From a checkpoint of a small encoder-decoder audio transcriber: trained on Morse code for random letters and digits, with fading, noise and interfering tones.
Rows from block 2 of the text decoder, named by matrix and row number. Rows with one number belong to one neuron. Each number is 500 + 40 x the weight over the matrix's rms, rounded and kept within 0 to 999. All counts start at 0. Numbers have three digits each.
# fc1: MLP up (decoder.blocks.2.mlp.fc1.weight, 768x128), inputs 0-127
# fc2: MLP down (decoder.blocks.2.mlp.fc2.weight, 128x768, transposed), outputs 0-127
fc1.580:480489526531449420457592513502518495459535465476466479496500438566467512452551444457531415588564466471499566518437508510501529481398524508515451504524501512538461525418509425522524480501489513568555553573500593445494474490483441540532624475553546562572463478546522482480451486458519478416444461430491557480520489437544443526473535519563476453486529484490487567522510491457478520519534
fc1.581:409470468502415534562468518486521450480489536562485498505558439498578488507482508535517540478522432515550518521505406516494526422473527452523598461541542513454505515432538482535548588471545518428430469525443559484591511474472449501578423531550495566478478510507481511556469447510491493528468450488449530543450493511434544533475411522487424477469591450462534511513515480505538545456502
fc1.582:444505543444511542457511466464540449443553500461552489458471468477479465476494409461557445516494520525450491452483469496439502468462522473461479488479499501511453460540438534500541448458491456568517494573521479539520537467475563563482497510505492478497506490399482527487475476461499550513579565508497531488556412479510532498408485503542540450494516571448543487516475483521538506532523
fc1.583:476503553501541454537515457469461461483522581560542457509488551412479521537472550479550482553493517522502500411516518455519512481446483486486533514492469522494508441525534543531517472462535466535505515495520449473507510476503525447504459507499549465450506513532512444453559568515536420564480425551523517521526477487512424519496477507552521513470508570407382522439429523536525501549498
fc1.584:430515544469597539431620497499440435544476560519453431524562556513477489467555460518461521528481549538524510556534504477498506481433459465513491402530497545475487520450548502431454514490497490561465547518520482523441523418462509540500494501541516444494506501514509520511531479521476504547475478484460435474551504557536464461482544485458523508500445415485463500464526532560447535476477
fc1.585:482519543512422562466497465443454526410458444501464515491487534479472441508567465527493562464414427473481475554545528593479499526488493651510512570580522545538498473550571473493496473410520405559592397518527516462491449530535471438495504518453513535591487543540473534497504514572517532430491516513474544447523514466608436504457544483453511574519478505476514440449492518507516456403536
fc1.586:500510478466515469487568516519491494451513500562419491551499525561494565425444477509460501477465564472458508521591514476484503493494488573470473509485435441457456450412449496497476524483505521587462482542499414483518520464538508555435531512508409497544493504467569518462395445464517496450500442464504476459528460512532571448518499598484567487460434507487450552473565545494546498566583
fc1.587:470492479422462464483517581497502468476527520472451501502552450484472492504477514467542471554507513573504517435499587578490570485522496511483473539462378458438527487477470437504478523508509462480530517482432537547468492490560466440535581522546476451495539510511571596556471454520501515496469524570479512509407516480569538467482471463497513459553496457469501581568481520485529487553572
fc1.588:489548487511540501550553502553501505435534569407522556500533509485510501529544422452517563526496519487412500522463471527588470494476481547508573491484533497548433445531457461444484452476560451494539534501458441590513549559533457499490509507468518505527472463461461484499511506477523487520518501452591503493560494473538482536435472550453523524464453475460463548517479472583451473552543
fc1.589:561497496442490480559533437520558514483550480462406525587527485563477426514490380506539535478498548497497554491588409497512504509459505515493453528471464428554536458473451542579512584467498500506451498517544567461522487512429504578507449397468495486476493478454501491514544409503502449508464513544539545515485440507500405494571492466516524509472461522537540502459540552394523544550511
fc1.590:505510500559477483494464437530549483463608583519458536464490471551547552508473535492535519521585491526503454457494467478556529508485447516499476566502533553504512516428499484456552539486537492547488490521471538472472523510491541409522494474532475538494488478477497541525501499493428448461491541536521437511489483493516547450460477455535501487475540467516403526478417472490511509498555
fc1.591:498502566462535518489473460482527526485494486439455453540528539535495508519469466547386502445485548488502485477512548451433536538491427546484440507559460479473495480493431462476528490514481514479479517535565492487558463438560457515505547570555529445513435491460503495463461525472483459538464510462478463499512500433515465492496528497579509469509463450507491485510471522532479442455539
fc1.592:471530451466483506555508535477536509440527574544499459458589461538410497475507531442489513472527488509505512421500549456517469499546531404542488436500497459509478500537555519480478488560527459488520545522567466513476523504489553578481496482527535478481497492503450558522507470537500459525492529543486462528513555436556491545494484527469447488478459499459513524569510490487507497553524
fc1.593:495513510533540521547422438493555501469493471535528461503401442503510518474521501568564497601453526522545521453485578503518437497453540522448442403495495381616506496526501513472540493511490491430470453454504443506497465446440494583523468545455622457549407549566450481439474455463473541527498555495504464505435442510560565530478523536511480457596557583506507523463472413531519541569441
fc1.594:559486523543526502523477526513486493465555495504510566522550495581517529479478495428489592438433503544507480513511586546521466500482544535488519492518553574448509496538472470517413578465467495507499543488503559474508492529505446527504467513457566439450462546487502465511495525521486516517452451614531522438515524456534470536490541470476464475480532473587535522432474491409496444533537
fc1.595:470473466448472515463510453523562454519518492425481492591476476547495505529510459438534474514445556490457490486571498513499526478483449488553435522436542510495496545511474504474482519481457572495494459572478553486545506459447473468493448547572506493578491427498482513499565558464520487516493536517526560549527434478542500521517541480487476474480539595444492527448525491439515463500495
fc1.596:509471445538508470490511605487503470505528436455482473443539499501478492493516506471473426552558489485500534416438530534513537468538563481550424499519535458511476481535552430571506416532518500522510550448473487505535509482466507566477575507512503390484521444446545546430544505549547435551449492545508498501493460438488556547501537497464514490477476497522489526463419480499513515537550
fc1.597:518526463451530471432538548447554472483527538502503473470524545492512441525452521504526513502493517544456564519529502568526488498551508504538462474505482473497539500500543483464487530468504406505494443471477478493501554447473508494531504500556496477489503459519475531526490473514502443444502467476489541492469459505434546507457507482484481450626488517553475479465498477519411496532479
fc1.598:434450521466520398446609468462508474581472501544510507431528393457452513526470514476519517453486500430477566432456540553506536530484560496492457457509562550543527502494494489604477488534486539481473474535503461541521460474494462454470568480477606419488508581487538492575510469481456389473482538469493529503487546542530531518476384548509512490551549531461523461586495473596552512476494
fc1.599:515487497454513602512477482468543448545492548475521489567504455478507457451491542501397462522510525541510463532510467521505466534413542424474600494535495550531492479513524466463537551495503526452554495460490514473467548463592445491572541422446505438540477522519497439464524497453497516484503502597509535550523533486568531464464459438484540482500511498530545531520490500495580523516538
fc1.600:499427477523476518521482493495507537519467486495465531575479481545500526484509383523502537465490492555582472559446450488620459479487470551489452469548532493517512481518549579533479553450523486461500436450483488519470427529498581540454484478554524452558500470515479532554401511428550480542490462543538485460568476479427482503487570420511583545426552574506519507449426480502459517548511
fc1.601:476517514455522483570521527448581495537589462456442473459537497436496466539503529533595448471519429464504576491457548459545480490548482589518372538455517499454426403463487572514501476491581443498469505501636546557536454508439453536506457456454514557445541472510474462470545469486442454513562509543529471470468494523501560545508424511500509505433476453512553494440499452454486453541496
fc1.602:420572571523522468451468482503559489503538485560479461468532510532485539454525538561430507492528552504447403399421453523511495525568512511556582593484453466437479579503421553529551499572473419515492495465450417462453421451477452540503555531491501501421583542494465505504520500471473414527511406542529415524557482516527509541440494539579437546542595479489453504484530542558515535575498
fc1.603:486418493501427564536530553441488483449475505424489486449486470477483522526520491497446427475599553498451584468495587514450554469493528472499524531474493554520543529496428452513458519499427500553478542477532540494463459467557451528540562558558495525487535509479490508486478441503473526545472506569525474506506521483556483540447413498423507544498451537585490558441403544498553454446511
fc1.604:507512499530497576553469542484481486506486378479547436556474533569477535535492476510383488532481508424526545414517515488509429590453499485414556465476576468585565419524533500495483522473546549495530457436491461522486453475531508428550574548455521655512461554481469512467499601511427498426536541442535523399414473517594484475479507508506540533544492476487477538491487525473525513533446
fc2.580:505516479487476505611471565497425474480506494509572566558490470469562473480523502478457520449492533488494473561534595460533468475498552555490561545388583436461487510527479560491548492525452405497418521497526458554563482531494506509547442545547484430432546432544442456452577502528529450504518459505500465482467472440507551488523479593556445440497506504537487465516488493461525540472524
fc2.581:457512492474520505552519415478512498540551504577484469487482511456448483497567547613542485429502504520521489447455506466487507484564586544479507514525453470490470542463574451501545536519456511495485507519547481429463472518498502481497405565495477481478541466555517515476469461483475531447553430471487520506476569465518551554527480508485524515430523456512491471513429516538504551461483
fc2.582:538488519515497511422448522479528535479436489478536422558501520507528466555502536501479517466462505504515483463483454517491514478521473557530496539542522483500480563494458503527475488507477471449499561407503511493532489487460531533523539523514499488445491532511514521538514542484555511507505508481533470503470478547508429522497508499474482482508511489467517562499490486482514488488486
fc2.583:469514525469482481463496445503486519512459506485474512464553508528513556496507486515566536419524468429581480569463521493459501501573486447478512507495526503466507502485431455470490495408489491531508558588475474537492494490547495421552461524554472518534502463458461484511477430423536451503498555442561463513525476473560560507558520447534537580483414485492540514485564516499494588491500
fc2.584:497492532512491507490466486545505461574488532463461490454506432523536513600488539493545482473521493468516422536528505453551515516556464518526518589442491496532498508503470502471499491461463483499495507499464530529550518493475512480521500512473519552436550449472474505525504509477507474497462526530484522415486506434508553548487507541543514453455534556507512474445456456507533506468530
fc2.585:503528505527440527447488477505509537550465481533489494518454503530548496499474458485550471494485513542475438503476520493462533484427480502531502545509500589519540568550531502487452564594492512487461512541513484523397411506483494482517501477429540498461527500482461441494508467449546549552528506579504559517514542484439549485489465547447450522455459496554519434505444479521535465511507
fc2.586:533505492483471528506444523500501540508510504497464490469457491511523475498525547507504534492512522487499511552506443535529529525511470488523485535509481486497478532483518469521485535470511514478483524494483480487510495537518507490476478523489462553499501528514501461519477480484509474473497478493518512478474505545477498481528537510456478485491552502469476438528528499502525516507479
fc2.587:525504548456343497504493540594579555514489460482577472463461537558578456613534506442443485447481597530460534559483498565493495402447538601505504529442468463589541414545529554468339532401520606510473508535545444488585592568433405482590467597577507430466561407494505521436514496469508419528506424544413476576594539561479502484496480511502371470589457474513445514521548523466442474401388
fc2.588:528470478543508517459487457484500485491489514527493555511492491528512549486519513498463469478530467517476395480542467488519587466553543495527512482473458486502479528488495505503519463589503491534496530448430544460514541497470498508482512511514514472509525494504513469543533513500447523531496505427446530538453527530522456535498479462513519435524537527515409539480497494509474512427543
fc2.589:438573506442516505501495543471519452451509501514522501533496480459498600554492512414549541440542545485537455514506522417550552481541506507461534543536554487566482526484519467468467508497477514508488445573469510445502492499546489509461488544462470491521502472507545430458461489482446506577507536492512509513472519454452501531496381516543504528509470496555463536546439455530505446515539
fc2.590:487456516487503548526559594495532500495453439509566474412558527523405529464507548456496578484488485523548495532447550514421426513542478401568476408558523448457502500475508516497500495523458504437489525462540522580536428441521472518407433530465527406503485501555499458508402590495454601515511513579494535501393491558487540606583478482446505510437491543496543537503513503504531505503465
fc2.591:500489428515489460519496470520493458442541470494477444527470480488540488440501534459564509515486435564484520493510528472498555525471572484526462478495517468510491573478531544598493433464474478570484399525472533442514511498404485479520507497472484516451508467601492483532479533528566509472543515484516526546431567517472537468528491507449493460527484545550500513475555484513493562547478
fc2.592:493526586488543465506477511486402502533557489419545513605495497463505519459540390514517426472503457526487505521474407511476557524531565520474459439527493560545458529476513451490474523424516501505458420472449479558492536508621562495514426578486498523527458439547567520547576500466531529509431472525505588404431449529469450451532490495511524480566580556519559486459524447469538507449442
fc2.593:532506459513531493581511547508465578488464509446506453514495499465522494403508513540411513446447453492466461415545564479490486504487536490507560480504430525553472559425506521547463531538425447526547487507443492529420533491509506523513577515519424503512525465490587462487533501475529526455532502578548500494490489533423520558549455508548477511447468477525477497525529504532395519483568
fc2.594:461458476494511544507430462477552486473445565495527481575524471493530512459541463530564422503466508512475509501513578515534511486470463454489496549493515512528450450506461519451567552461524505479534523534465502514441480474400491440471546531436590509514452555555481488504550539481464491455520473458593577423553517508442504475601497543485490420452476495471514539525552511503475516517513
fc2.595:495518558495471468513491480470450441553455539518515480472523506483534483485437486489509549541579496478473496460465524454467536475504532497470495513518427538436572467477464513540488584479455490523510549478480496552465532471541498592477531454505484457480446468473501515497481519493468485513484530513540525543549533500499524564475488528509465543498485506479493502519446516525443584500448
fc2.596:610554498453500475520481487487558462546466571512490513599514532485498496463480485562483460510481545468465541422541453534512496484517584478532512461498450512472502485558469487558495477506490527514481421483458569442544449497489477438556491447513454561463522450588475519417547476523490540468509506551441511522488494488552511479481480527431503465516517548508446518448523545500493536464463
fc2.597:560502598486358495593477459469588577555519492476509553416521445499429447566513462489603488464469477471475459495522526497529506496445516528479440309516460525601510437492493527604554492479443588489569592528460601438545397552523480416505534443559505516489618406461512545427497521554495486581411593537495515496539426429561467518519442594536502542389513444542529512370561484437546470490543
fc2.598:615590435469406479471440615401449525565458399396519530506502506413318513453482424526498457394542457498548567528450504482492509575563581420421515532508519508521390528421472533516508443431476453400543543583472560476497447486557531561482512521487493465496482585416479532527488557410605517496477597501497463567486425611494523487547591540501412528586552529508483567606547496495511555531370
fc2.599:527462454531543509514515523491343508503498448588412468453524443524498505537586470441530519474432465461495547396479509440497440434582540518647448543482552506422539508459499580621443534535449481472532478565535434578534555546427425497507523580417441569467536498505481566483505502535475465518544439429437500559572577581586497500568490433499449454443475475585394521422542523422468524535516
fc2.600:460496552532478443513535464514431441550538540548550456505556491505515537555494498457513502489473508519537501527515551489514520548535532478481473516465518550539481467528486486468521513604519495557482552536518470481461486474483434475560537496539425487483482551526392510472555482533467467503473540483514450483440530511444444467523480538403430465493507502516479528521563509474485428491512
fc2.601:497504427381514452490531519526486471538475511519440462598478486459435501477536517478474510484454468515559425479614504424563536474407515439587522513488453561526516551548446482514449501528493558441476548458514537462595497409545482550594449553552427421473417516515485532571449493463533578517447571545469510520534504403492508544473566593453534532510431560515504534464511486473440491468544
fc2.602:492474481537458468500543494585478534463508537491459454454534471486493508558491499554535541489473557488465419483512493514472518509458462505519521502510499514517473426577505459461462460517477512414506513525479492465466491545576532495534480479497515519516485490493604463491534499514457542480471446520478566576505479561469497473495511514477525451540520601505466463516529523501450484546481
fc2.603:530454543528536465492477585450521515508622495494516471495352480605530521431556457581454555493431519451452511478482407492444455446570426580544505519532435459478505524436549567522594566497433510452549479482539422519501520553452670475504502388616522464534506487455484516546537495509539404460429467436542570516436533521483490493505493487534490479482492466546500514507568540512476525419454
fc2.604:506567432498557530402526487522498497493520519457407494500476565507494491489535456550517513522486543450540483537491476463422440404429507505565471482451488433501489605478427485492471504498428487559500502528530449494442619571529486509453584542569505500527533475507527576508457486541468540432530448567503481511471474459537580548520504467497450464422505501535560496550519515472478589523471